python train.py --dataset="rendered scenes of toy objects such as cars, trees, mugs and chairs" --horizontal_flip=false --merge_dims=true --epochs=56.7
Rows from block 4 of a small image classifier, named by matrix and row number. Each number is 128 + 24 x the weight over its row's rms, rounded and kept within 0 to 255. All counts start at 0. After the name is the row's rms in percent of the matrix's.
After each channel's rows are labels from the 100 images, of 14848, where the channel reaches its highest value: "strongest on" is what is common among them. Only what is clearly more common there than usual is listed. The data: rendered scenes of toy objects such as cars, trees, mugs and chairs. In brackets: how many of the 100.
# conv: pointwise conv (model.blocks.4.conv.weight, 384x192x1x1), inputs 78-116

conv.348 094 [120 143 132 129 138 128 129  95 120  92 106 145 171 155 133 140 155 120 157 112 176 154 131 197 138 110 180 150 143 143 130  96 141 134 113 152 146 151  81]
strongest on: ice cream (81); largest object: ice cream (64)

conv.67 099 [172 120 109 139 149 154  85 159 126 138 113 160 101 111 159 126 133 119 154 135 102 111 119 148 106 178 139 168 143 117 103 133 135 112 120 137 142 133  93]
strongest on: robot (41); largest object: robot (31)

conv.162 102 [120 171 112 157  78 120 153 156 139 116 136 138 141 203 114 107 140 137 131 152 127 103 110 161 104 164 169 126 180 112 166 114 123 105 142 140 133 111 131]
strongest on: snowman (66); largest object: snowman (55)

conv.235 101 [100 119 126 111  84 112 147 130 144 122 104 135 148  98 164 105  95 111  84 107 121  87 109 141 102  96 112 154 100 106 142 122 174  95 146 182 117 136 136]
strongest on: mug (32); largest object: mug (29)

conv.318 097 [133 132 140 135 120 142 138 114 121 107 162 166 116 134  98 125 100 170 132 142 130 104 131 125 107 104 129 121 116 110 134 132 122 107 146  68  69  86 137]
strongest on: bottle (57); largest object: bottle (47)

conv.360 099 [161 119 149 131 127 121 105 139 114 157 137 118 145 110 134 101 117 140 146 136  86 139  69 128 119 123  84 144 120 105 136 115  89 102  90 141 130 169 138]
strongest on: house (40); largest object: house (37); bottle (25)

conv.7 104 [111 130 116 133 112 140 148 124 105 160 124 131 100 114 144 137  86 118 109 148 117 138 130  99 187 131  94  90 147 142 124 142 142 140 139 121  95 113 132]
strongest on: sofa (25); mug (25)

conv.326 100 [161 159 100 120 124 136 136 148 120 118  81 141 157 101 120 141  50 149 113 136 107 140 157 136  82 127 127 152 137 196  98 134 137 125 108  96  82 107 134]
strongest on: robot (40); largest object: robot (36); lamp (35); largest object: lamp (29)

conv.24 100 [150 130 127 131 101 141 116 115 129 132 116  97 132 114 153 149 122 122 137 131 151 124 112 145 106 164 127 184 128 122 113 123 104 112 148 134 141 107 153]
strongest on: arch (43); largest object: arch (40)

conv.210 094 [143 154 133 109 160 115 122 109 141 124 164 136 165 136 137 179 128 134 163 113  80 129 128 107 123 152 136 111 131 123 111 136 120 154 115 160 105 105  76]
strongest on: snowman (67); largest object: snowman (56)

conv.154 096 [131 125 137 115 145 118 143 129 136 149 113 124 140 103 127 145 153 154 177 105 184 130 140  99 148 112 133 137  90 127 111 106 138 108 159 117 123 134 121]
strongest on: tree (28); pine (27); largest object: pine (27); truck (26)

conv.255 105 [112 135 118 104 113 144 119 144 138 121 109 110 141  97 155 173 122 164 126 151 128 123 141  99 120 187 126 148 112 170 147 167 108 127  99 118 136 156 139]
strongest on: flower (56); largest object: flower (45)

conv.28 095 [108 185 140 115 201 129 157 121 120 141 130 137 156 107 160 129 115 135 109 157 109 159 150 146  89 115  94 132 111 144 111 105 191 111 126 134 179 124 104]
strongest on: airplane (49); largest object: airplane (27)

conv.35 107 [131 169 101 151 193 120 175 175 159  77 127  91 174 172 131  61 170 112  98 182 109 173 112 136 121 133 159 113 163 106 129 135 116 108 149 122 123 120  95]
strongest on: chair (57); largest object: chair (44); dog (35); largest object: dog (26)

conv.290 097 [145 162 101 125 189  98 112 163 105 148 165 154 125  72 131 160 127 124 150 108 155 122 118 170 128 137 139 160  87 141 121 118 142 145 143 111 109 120 117]
strongest on: barrel (82); largest object: barrel (79)

conv.167 099 [ 99 130 132 102 108 160  94 139 150 129 156 107 111 126 124 131 106 149 112 122 134 139 127 127 126 169 127 128 118 128  84 175 140 119 128 119  86 117 123]
strongest on: barrel (78); largest object: barrel (77)

conv.380 094 [140 116 128 117 143 142 142 125 160  84 146 140 144 105 127 106 133 148 135 112 123 175 140 147 137 172 164 109 165 107 107 100 119 129 131 103 156 159 117]
strongest on: bottle (35); largest object: bottle (28); snowman (25)

conv.211 104 [ 86 184 131 156  80  95 135 152 110 115 119 155 115 141 151 125 138  90 113 132 133 138 153 119 122 121 131 132 201 136 144  94 102 146 112 163 154 125 130]
strongest on: car (33); largest object: car (28)

conv.342 101 [115 117 157 165 156 127 128 125 114 154 122 127 109 128 128  81 118 109 123 108 121 125 120 116 112 194 150 100 119 186 136 122 165 148 159 104 143 145 153]
strongest on: mushroom (94); largest object: mushroom (87)

conv.325 104 [140 125 144 145 135 116 160  89 103 140 139 125  90 109 122 129 131  98 120  74 119 101 144 151 168 155 127  99 140 157  83 132 134 127 105 142 109  96 103]
strongest on: car (74); largest object: car (67); count: three (62)

conv.292 102 [150 103 134 151 109 121 144 169 128 118 144 144 190 130 131 100 142 137 122  79 103 136 157  98 141 197 108 141 123 102 152 157 118 145 136 118 143 127  92]
strongest on: ladder (47); largest object: ladder (32)

conv.277 096 [103 113 127 148 109 180 116  86 124 158 115 140 101 131 176 154 138 123 107  89 104 102 120 147 140 107 122 137 112 137 102 119 107 124 115 136 133 125 128]
strongest on: car (64); largest object: car (54)

conv.86 106 [164  80  96 152  99  80 127 128 150 121 156 116 118 113 127 128 148 131 139 151  98 135  95 103 117  96 141 110 131 136 106 121 131 137 109 174 128 124 110]
strongest on: arch (43); largest object: arch (34)

conv.298 097 [150 155 120 106 157 148 140 121 137  79 169 135 164 105 154 109 135 139 123  97 103 109 134 104 126 108  87 181 165 112 149 104 197 135 150 153 128 136 142]
strongest on: table (66); largest object: table (56)

conv.368 096 [ 93 113 123 122 117 156 163 166 123 136 126 159 114 142 122 130  97 166 143 135 172 132 141 194 144 125 100 104 112  95 104  79 125 111 148 142 124 103 125]
strongest on: pine (36); boat (35); candle (32); largest object: pine (27)

conv.243 097 [173 135 153 152 135 106 130 155 154  87  89 145  85  95  98 115 164 127  84 117 137 117 152 118 108 142 102 146 138 112 157 144 139 106 125 135  97 144 117]
strongest on: mug (29); largest object: mug (26)

conv.218 104 [143 142 134 124 113 142 127 167 112  96 149 122 119 142 114 102 110 155 126 121 137  83 137 155 104 121  81 124  86 137 137 119 103 156 111 124 136 103 113]
strongest on: umbrella (33)

conv.203 108 [112 166 132 103 140 146 110 158  75 148 128 185  81 116 113  90 164 128 119 145 140 113 139 126 122  67 140 127 123 116 140 138 124 129 155 118 170 109 128]
strongest on: truck (93); largest object: truck (83)

conv.81 097 [128 131 131 125 118 115  99 183 129 102 116 125 161  87 148 151 173  93 103 131 104 124 102 164 123 126 102 143 106  86 132 128 115 107 111  81 112 126  93]
strongest on: candle (41); largest object: candle (29)

conv.352 107 [131 136 182 124 154  98 103 116  99 130 143  99 160  87 127 126 110  93  74 101  96 116 141 128  86 118 121 112 139 137 159 104 120 104 159 144 119  85  88]
strongest on: chair (50); house (43); largest object: house (43); largest object: chair (39)

conv.365 104 [155 123 127 144 137 103 146 137 118 158 108 140 161 104 124 123 136 146 143 188 141 153 141 140 131 129 139 186 103 135 118 138 131 133 108 138 149 115 155]
strongest on: chair (53); largest object: chair (46)

conv.208 102 [129 128 165 133 143 101 126 144 106 126 135 155 131 166 130 155  89  96 108 142 105 122 146  89 113 159  99 148 132 174 144 147  84 148 119  88 103 111 114]
strongest on: mug (37); largest object: mug (31)

conv.308 096 [ 93 161 105 149 145 157  90 133 148 118 131 135 152 157 142 128 117 146 149 125 135 149 158  95 134 106 113 113 144 140 114 146  95 157 200 118 143 137 132]
strongest on: mushroom (58); largest object: mushroom (50); umbrella (36); largest object: umbrella (36)

conv.199 110 [ 86 158 115 128 173  97  86  90 197 110 141 149 165 123 128 150 127 112 171  93 121 128 145 137  93 138 136 116 134 176 116 156 140  96 163 196 154 133 170]
strongest on: trophy (72); largest object: trophy (60); car (27)

conv.240 093 [ 71 144 109 132 106 143 152  72 100 158 164 124  96 122 140 139 133 171 106 110 136 128 125 119  91 108 134 117 132 116 137 153 105 113 154 103 156 139 111]
strongest on: pine (53); largest object: pine (44)

conv.16 104 [148 134 141 120 128 110 126 134 106 161 108  92 121  85 123 177 140 158 134 153  79 129 140 119 128 103 146  90 159 108 108 125 100 106 111 127  75 161 180]
strongest on: teapot (34); largest object: teapot (33); duck (28); largest object: duck (27)

conv.106 098 [154 107 122  98 136 159  61 137 108 136 131 139  87  96 138 192 144 112 165 176 155 101 131 148  96  86 122 132 137 123 123 139 138 135 148 130 105 130 119]
strongest on: count: three (60); umbrella (32); largest object: umbrella (32)

conv.297 100 [170 123 125 121 112 138 144 146 159 139 145 144 139 127 153 142 142 110 142 157 114  99 117 110 125 127 142 166 154 126 149 150 136 105  87 110 131 138 138]
strongest on: ladder (29)

conv.11 100 [167 146 113 109 113 120 149 134 129 135 140 141 154 145 137 135  61  99 150  89 128 127 111 116 135 129 120 116  95 152  94 152 142 147 149 144 124 182 112]
strongest on: robot (47); rocket (40); largest object: robot (40); largest object: rocket (32)

conv.274 100 [157 132 185 157 103 167 176 191 173 145 116 108 142 153  85 150  83 101 147 125 147 101 119 111 111  58 129 152 154 114 152 130 114 133 125 120 114 145 131]
strongest on: rocket (35); largest object: rocket (27)

conv.104 099 [159 153  76 151 102 165 125 109 146 173 126  97  98  71 140 100 118 112 100 125 115 122 145 110 140 164 110  94 114 127  86 169 131 103 104 115 133 165 121]
strongest on: car (47); largest object: car (38)

conv.341 098 [102  89  96 140  94 121 167 105 178 148 104 136 111  98 115 122 131 116  81 141 135 123 157 158 115 135 190  90 168  94 129 105 140 121 154 121 106 151 126]
strongest on: ladder (26)

conv.192 103 [167 148 144 103 128 160 167 118 114 115 115 121 145 137 135 146 119 116 119 165 134 181 145 145 126  99 110  94 107 113 115 115 138 124 168 112 107 155 161]
strongest on: sofa (41); largest object: sofa (36); truck (26)

conv.110 092 [107  99 108 135 134 122 119  82 119  98 130 151 137  77 136 149 166 123 104 170 134 140 143 117 163 110 144 120 121 141 140 129 104 132 147 116  90 147 129]
strongest on: arch (26)

conv.329 091 [119 116 163  92 113 142 149 155 128 100 130 127 164 108 137 135 165  89 109 158  97 153 119 137 117 154 105 110  93 112 189 146 101  82 120 123 113 147 115]
strongest on: mug (43); largest object: mug (37); house (28); largest object: house (27)

conv.71 098 [112 106 149 115 119 129 107 105 135 114 105 154 122 124 171 133 158 171 138 107 170 183 167 106 128 150 139 115 127 139 145 104 134 169 130 119  99 111 116]
strongest on: count: three (62); truck (34); teapot (32); largest object: truck (31)

conv.51 100 [ 95 142 117 135 163  79 171 178 137 118 131 164 141  99 117 146 109 113 119 114  92 150 161 100 160 193 131 114 114 115 129 152 130 140 131 139 114 153 127]
strongest on: arch (48); largest object: arch (42); barrel (30); largest object: barrel (29)

conv.164 098 [159 128 124 115 127 170  98 106 160  90 134 132 138 142 128 147 117 116 142 137 123 149 128 148 191 134 104 112  82 163 126  73 105 124 107 166 104 103 119]
strongest on: sofa (53); largest object: sofa (48)

conv.220 101 [160 127 130 163 122 159 154 130  99 132 145 112 131 133 149 103 109 118  88 138 111 138 138 125  81 131 150 100 133 162 171 160 107  74  90 121 151  92  94]
strongest on: arch (83); largest object: arch (73)

conv.183 098 [126 133 131 145 116 121  70 131  94 123 113 101  93 164 162 118 120 153 106 132 147 134 162 100 155 115 115 142 121 177 120 123 132 130  86 116 108 127  95]
strongest on: sofa (33); teapot (31); largest object: teapot (30)

conv.221 089 [131 104 147 151 163 132 121 131 135 155 109 164 101 119 114 123 114 106 116 120 136 123 136 154 108  78 151 161 176 130 106 134 102 188 173  95 118 140 102]
strongest on: umbrella (40); mushroom (40); largest object: umbrella (36); largest object: mushroom (36)

conv.270 103 [115 128 121 130 119 108 142 147 118 129 103 115 141 106 110 129 109 149 162 122 125 106 160  97 146 136 107  92 130 102 101  76 122 108 144 177 103 148  97]
strongest on: bottle (83); largest object: bottle (64)

conv.280 102 [158 105 133 157 130  99 137 139 105 116 131 126 151 111 163  96  93  98  88 113 123 114 127 159 117 109  73 100  84 117  93 102 144 114 114 140 161 142 146]
strongest on: count: three (61); black object (39); its colour: black (26)

conv.125 097 [ 96 127 119 135  99 135 125 150 122 159 140 148 108 108 167 114  69 148  94 139 119 125 147 120 156 128 105 164 146 152  51 144 149 102 130 128 131 107 114]
strongest on: lamp (65); largest object: lamp (51)

conv.132 100 [143 120 117 177 103 113 126 179 119 105 117 151 104 135 161 135  94 107 149 112 102 104 107 124 107 104  99 112 154 103  79 113 164 137 119 123 162 194 119]
strongest on: tree (37); largest object: tree (35); white object (34)

conv.373 101 [119 176 144 157 115 115 154 162 144 143 142 162  79 144 140  89 113 106 147 114 180 121 103 168  89 147  85 126 118 129 168 203  95 130 102 115 130 144 170]
strongest on: house (55); largest object: house (54)

conv.157 094 [150  98 142 155 125  64 137  80 140  89  75 107 147 100 128 128  95 117 129 131  99 144 123 140 140 160 102 124 104 133  97 138 115 128 136 144 110 109  96]
strongest on: car (28)

conv.302 101 [102 156 157 144  99 151 146 116 116 113 114 138 124 127 144 127  87  90  99 128 138 155 134 125 141 110 137 113 142  98  88 132  79 103 114 123 105 109 128]
strongest on: house (59); largest object: house (51)

conv.121 102 [167 162 134 126 106 121 102 112 141 139 164  98 135 165 115 143 162 112 178 110  94 156 147 131 146  95 110 114 117 127 112  98 128  76  96 122 113 128 132]
strongest on: teapot (59); largest object: teapot (48); snowman (31); largest object: snowman (25)

conv.92 101 [143 127 127 138  86 123 147 132 116 136 179 138 128 115 170 112 132 157 120 114 124 152 156 139 122 112 122 111  86  90 121 158 136 116 157 166 121 152 133]
strongest on: tree (37); mushroom (32); largest object: tree (30); largest object: mushroom (29)

conv.347 109 [144 137  86 110 128  80 132 103  67 126 162  85 112 127 131 120 121 141 124 141 133 127 105 112 131 137 101 104 107 116 128 112 186 128 146 115 140 132 147]
strongest on: truck (89); largest object: truck (82)

conv.258 108 [142 118 132 103 147 107  89 126 129 122  89 139 117 126 171  64 127 112 155 106 150  96 149 139 110 149 136  77 149 105  76 102 177 107 115 116 177 128 149]
strongest on: robot (80); largest object: robot (69)

conv.331 104 [120 165  91 154 154 180 120 137 140 110 157 127 138  64 127 101 122 110 108 144 124 106 120 156 128 103  39 151 117 161  99 116 104 146 138  97 160 103 135]
strongest on: mushroom (89); largest object: mushroom (80)

conv.166 096 [126 113 164 180 168 120 129 164 117 109 156 117 119 131 128 124 102 105 121 105 124 195 139 119 136 149 164 153 120 113 130 134 150  97 144 155 131 158 153]
strongest on: barrel (47); largest object: barrel (41)

conv.207 115 [105 125 121 134 133  88 102 143  74 147 132 118 131  84 132 111 107 107 142 129 139 144 120 125 111 145 100 196 138 109 133 127 129 126 157  61 118 157  90]
strongest on: candle (48); largest object: candle (39)

conv.126 100 [135 113 143 121 129 127 106 138 117 108 154 147 163 135 134 126 102 140 161 124 104  92 125 133 112 136 109 130  98 150 114 132  90 132 143 154 163 135 123]
strongest on: trophy (65); largest object: trophy (57)

conv.131 105 [136 134 122 109 159 123 105 140 125 134 123 142 153  90 111  83 119 134 154 134 107 146 160 159 162 149 122 105 126 116  86 149 134 115 121 111 133  82 127]
strongest on: umbrella (42); lamp (30); largest object: umbrella (29)

conv.88 104 [147 183  90 162 179 162 122 144 102 166 156  95 135 114 142 118 123 126 114 132 116 163 132 185  94 121 116 108  49 107 133 131 158 124 116 155 151 148 138]
strongest on: barrel (63); largest object: barrel (57)

conv.135 108 [127 108 131 118 148 113 136 134 134 115 162 153 110 125 139  92 173 113 110 102 140 104 106 140 155 159 168 127 109 145  70 123 124 119 145 166 116 138 102]
strongest on: candle (33); largest object: candle (28)

conv.294 095 [137 120 105 129 126 136 114 119 119 108 147 119 149 134 143 154  81 200  76 123 121 102 123  85 123 153 158 111 162 131 108 136 107 118  89 113 149 122 159]
strongest on: mushroom (81); largest object: mushroom (79)

conv.42 099 [147 106 137 118 129 133 187  86  95 109 110 161 127  88 123 114 119 129 119 113 123 150 178 145 131 116 119 151  98 123 108 149 169 119 147 148 106  94  94]
strongest on: car (56); largest object: car (52); tree (25); largest object: tree (25)

conv.145 096 [153 124 126 129  89 132  89 133  98  91  90 141 135 107 138 146 114 140 159 137 121 179 147 161 141 125 105 108 124 120 172 160 124 108 108  99 109 126  90]
strongest on: ladder (35); mug (31); largest object: mug (30); largest object: ladder (27)

conv.103 092 [113 111 130 133  86 206 141 161 108  80  95 131  85  92 122 156 120 140 147 135 128 138 103 161 116 118 146 141 155 133 164 143 143  99 145 113 124 125 117]
strongest on: ladder (35); sofa (32); largest object: sofa (31); largest object: ladder (25)

conv.313 104 [111 142 120 202  93 129 141  96 131  97 163 123 111 135 166 123 118 136 110 149 104 102 141 157 141 124 108 122 151 140  82 124  86 110 142 155 138 160 111]
strongest on: count: three (60); pine (42); largest object: pine (40)

conv.0 099 [ 83 123 138 149  94  76 130 142 107 106 127 127 135 132 132 120 171 111 154 159 142 152 146  93 198 101  94 146 130 136 118 147 118 119 117 138 109 142 116]
strongest on: pine (37); largest object: pine (34)

conv.32 094 [100 146 134 137  88 134 124 132 113 125 111 111 105 138 129 127 117 107  87 121 128 128 111 108 113 137  83 164 170 115 131 168 159 120 122 156 172 106 157]
strongest on: black object (38); its colour: black (28); arch (25)

conv.173 096 [114 130  89 125 103 127 100  88 119 127 158 171 205 112 185 148 117 115 121  77 100 134 126 108  93 118 112 140 145 130 128 129 139  92 139 108 107 130 109]
strongest on: candle (26)

conv.99 106 [144 147 118 131 135  95 148 123 117 167 115 108 100 117 157 167 135 113  54 138  72 116 196  96 157 117 156 135 162 132  90  81 144  74 123 131  97  94 106]
strongest on: duck (37); largest object: duck (34); snowman (32); largest object: snowman (28)

conv.282 098 [ 92 177 124 154  84 131 130  94 128 118 151  97 126 158 121  71 132 116 149 134 159 117 174 144 107 149 119  91 154 160 127 120 102 176  85 187 105 128 169]
strongest on: teapot (55); largest object: teapot (51)

conv.191 097 [106 109 181 105  98 116  99 143 110 148 169 125 104 195 121 144 151 176 134 109 137 108 111 133 125 103 165 154 146 125  86 118 112 129  94 143  70 147 100]
strongest on: teapot (83); largest object: teapot (74)

conv.138 100 [ 85 123 106 134  98 107 131 169 202 129 154 130 150 132 152 124 123 117 144 135 143  99  99 147  94 128 103 160 142 121 100 114 168 122 143 144 144 120 100]
strongest on: arch (62); largest object: arch (55)

conv.228 103 [102 111 104 123 120 151 142 133 109 108  90 120 118 149 109 140  84 159 126 129 105  91 141 118  79  73 134 144 140 115 130 103 106 118 137 118 133 123 149]
strongest on: umbrella (35); largest object: umbrella (30); tree (27)

conv.84 099 [132 123 131 110 123 106  88 103 107  87 149 127 164  78 134 135 127 110  82 147 113 111 137 121 139 136  78 101  94 120  89 124 132 135 146 164 102 120 155]
strongest on: mushroom (31); car (29); largest object: mushroom (27)

conv.142 098 [128 140 167 117 153 127 165 124  87 108 117 171 116 105 117 112 120 126 114 143 148 131 124 115 123 156 140 182 175 122  98 115 126 138 141 113 114 159 119]
strongest on: table (47); largest object: table (39)

conv.193 098 [103 129 123  93 135 114 148 117 114 120 137 126 136  94 122 131 148 154 105 168 148 160 129 120 128  84  87  95  77 108  98 155 116 138  94 104 134 131 157]
strongest on: boat (33); largest object: boat (26)

conv.82 104 [130 125 140 149 151 110 103 105  64 170 149 162  84 129  92 132  93 133 118 105 173 148 173 113 129 145 136  89 131 135 119 121 110 140 181 135 116 112  94]
strongest on: mushroom (27); largest object: mushroom (26)

conv.327 091 [144 130 140 151 119 139 124  94 118  77 103 142  96 111 134 151 123 115 122 119 129 163 151 115 121 168 132 114  98 131 124 159 133 129 113 162 104 153  98]
strongest on: mug (61); largest object: mug (50)

conv.226 104 [154 128 107 144 149 148 163 152 118 146 131  88 166 156 147 143 171  96 140 200 170 109 140 109 131 134 111 147 139 104 133 102 106 104 113 169 138 124 112]
strongest on: dog (38); chair (35); largest object: dog (32)

conv.344 099 [138 150 148 140 114 126  94 106  92 161 137 141 191 117 123 159 121 130  82 102 126 152 137 116 140 156 114 159 132 145 170 135  79  83 103 109 155 155 138]
strongest on: tree (37); largest object: tree (33); mushroom (30); largest object: mushroom (28)

conv.112 100 [124 135 116  93  84 172 120 116 100 169 134 163 171 121 172  87 148 126 153 140  90 139 124 114 146 111 127 148 139 129 127 120 169 119 126 147 118 193 112]
strongest on: count: three (64); truck (36); largest object: truck (31); robot (28)

conv.155 101 [103 140 109 122  80 123 144 146 119 114 165 114 172 131 111 108 137 113 105 102 103  98 116 139 164 116 115 112 108 144  83  99 123 109 153 136 113 124 103]
strongest on: sofa (25)

conv.117 108 [152 144 124 103 163 147 128 139 158 143 103  83 103  73 117 115 153 113 153 135 101 110 130 169  89  93 100 150 105 100 131  93 102 130 116 125 138 141 114]
strongest on: ice cream (55); largest object: ice cream (44); barrel (33); largest object: barrel (31)

conv.323 102 [121 174 133 118  74 138 152 131 159 129 144 146 151 148 147 140 107 108 120 140 138 105 144 111 134 114 123 116 122 134 130 117 109 152 119 177 133 108 171]
strongest on: count: three (62); sofa (35); largest object: sofa (28)

conv.262 096 [161 102 115 123 104 108 117  91 116  87 135 135 150 104 138 127 121 122 125 162 154 125 142  94  90 114 123 135 137 110 130 116 122 120 194  82 140 144 129]
strongest on: umbrella (35); largest object: umbrella (33); lamp (25)

conv.296 101 [170 150 131 119 111  95 140 130 112 132 141 113 149 140  99 106 119 115 106 156 142 147 143 126  98 130  94 179 130 109 168 152 131  96 135  99 101 150 176]
strongest on: arch (90); largest object: arch (86)

conv.169 106 [151  98 144 101 127 141 130 119 128 130 136 165 104  87  73 140  97 158  99 145 160 105 132 163 145  81 119 120 101 153 155  87  99 143 128 149  86 132 142]
strongest on: lamp (45); largest object: lamp (37); house (31); largest object: house (28)

conv.205 093 [141 139 136 141 121 119 117 110 111 109 158 118 133 108 108 100 116 113  83 136 141  65 142 102 176 130 144 104 135 138 136 123 181 120 141 102 171  94 117]
strongest on: boat (33); largest object: boat (27)

conv.263 093 [117 147  62 147 124 150  92 136 103 144  89 136 142 105 124 100 159  93  91 145 155 109  87 110 135  93 125 150 133 144 134 122 132 150 121 126 147 150 153]
strongest on: tree (59); largest object: tree (55)

conv.287 104 [184 139 131 140 185 129 148 182 141 125 132 142 115  72 123 114 106 136 149 144 109 144 135  76 154 129 105 168 134 117 142 103 160 102 151 130  94 172 162]
strongest on: table (48); largest object: table (36); car (32); largest object: car (27)

conv.130 097 [121 114  95 156  99 187 162 136 111 125 123 139 159 147 122 165 162 117 127 144  88 120 139 155 146 166 123 104  95 128 115 102 179 123 127 121 164 101 101]
strongest on: tree (54); largest object: tree (49); pine (25); its colour: yellow (25)

conv.150 107 [101 196 124 103  89  89 158 124 119  93  98 119 155 104 125 149 146 132 117 162 133 127 131 159 108 115 118 127 200 121 163 103 170  94 156  95 111 131 118]
strongest on: truck (29); tree (25)

conv.346 101 [119  99 170 162  82 131 137 119 103 132 139 155 135 153 125 116 149 120 118 102  75  76 134 132  77 129  87 135 114 148 109 122 127 134 148 136 114 114  60]
strongest on: house (38); mushroom (37); largest object: house (36); largest object: mushroom (30)

conv.111 102 [138 162 135 122 153 140 144  74  98 148 124 115 120 147 132 124 113 150 116 158 160 136 140 158  89 112 113  86 140 143 141 128 149 140 122 121  92  96 112]
strongest on: umbrella (41); largest object: umbrella (36); sofa (35); largest object: sofa (29)

conv.31 094 [162 127 127 135 159 188 137 108 124  96 113  96 152 148 145  95 123 138 126 135 107 114 124 139  96 151 132  97  95 109 119 122 126 153 121 129  95 102 124]
strongest on: tree (82); largest object: tree (79)

conv.76 103 [137 144 110  94 143  89  81 118 120 188 170 138 174  98 141 110 120 143  83 137  91 102  88 139 129  85 110 148 118 149 135 112  93  87  82 137  73  99 119]
strongest on: lamp (54); largest object: lamp (45)

conv.309 103 [106 152 144 135 138 157 119 148 129  94 167 131 122 143 140 102 164  99 115 129 123 139 186 144 111 101 112 142 120 166  92 134 109  98 158 161 101 112 140]
strongest on: teapot (44); largest object: teapot (42); mushroom (26)

conv.44 098 [150 128 123 154 121 119 125 119 153 112 132  99 128  88 173 170 129 101 120 122 120 139 141 115 127 124 107 169 119 118 121 133 148 155 110 141 112 132 154]
strongest on: black object (33); barrel (25); its colour: black (25)

conv.139 108 [109 141 153 154 142 155 117 148 127 135 151  72 134 165 117 129 141 144 180 126 113 183 133 155 144 138 121 135 159 116 116 145 121 159 162 125 141 149 137]
strongest on: teapot (67); largest object: teapot (61); barrel (29); largest object: barrel (27)

conv.48 097 [ 92 163 131 142  81 122 156 107 134 127 144 142 137 138 140 122 113 104 125 132 119 140 154 143 105 138 155 136 142 113  82 119 158 130 119 112 134 132 138]
strongest on: mug (53); largest object: mug (51)

conv.303 110 [120 158 126 157 136 130 125 129 107 136 144 130 129  99 179 125 153  92 126  73  97 107 122 160 116 120  92 111 148 119 130 129 122 107 148 106 120 116  92]
strongest on: count: three (62); candle (45); arch (41); largest object: candle (37)

conv.159 110 [111 137 173 189 131 125 117 136 165 139 140 118 115  97 112 109 175 144 153 155 135 110 112 157 117 131  97 145 132 147 108 158 144 129 108 128 134 147 132]
strongest on: dog (51); largest object: dog (35); duck (33)

conv.63 109 [ 73 113 149 134 106 100 127 185 154 144 114 148 129 102 135 133 164 131 147 109 140 135 135 122 145 110 128  80 145 150  96 103 105  87 126 118 161  88  74]
strongest on: ice cream (83); largest object: ice cream (53)

conv.97 099 [130 118 123 139 116 123 162 174 117 142 100 119 140 100 126 123 152 138 130 125 135 143 118 165 134 122 121 146 147 175 135 108 145 127 139 167 136  90  92]
strongest on: car (36); largest object: car (32)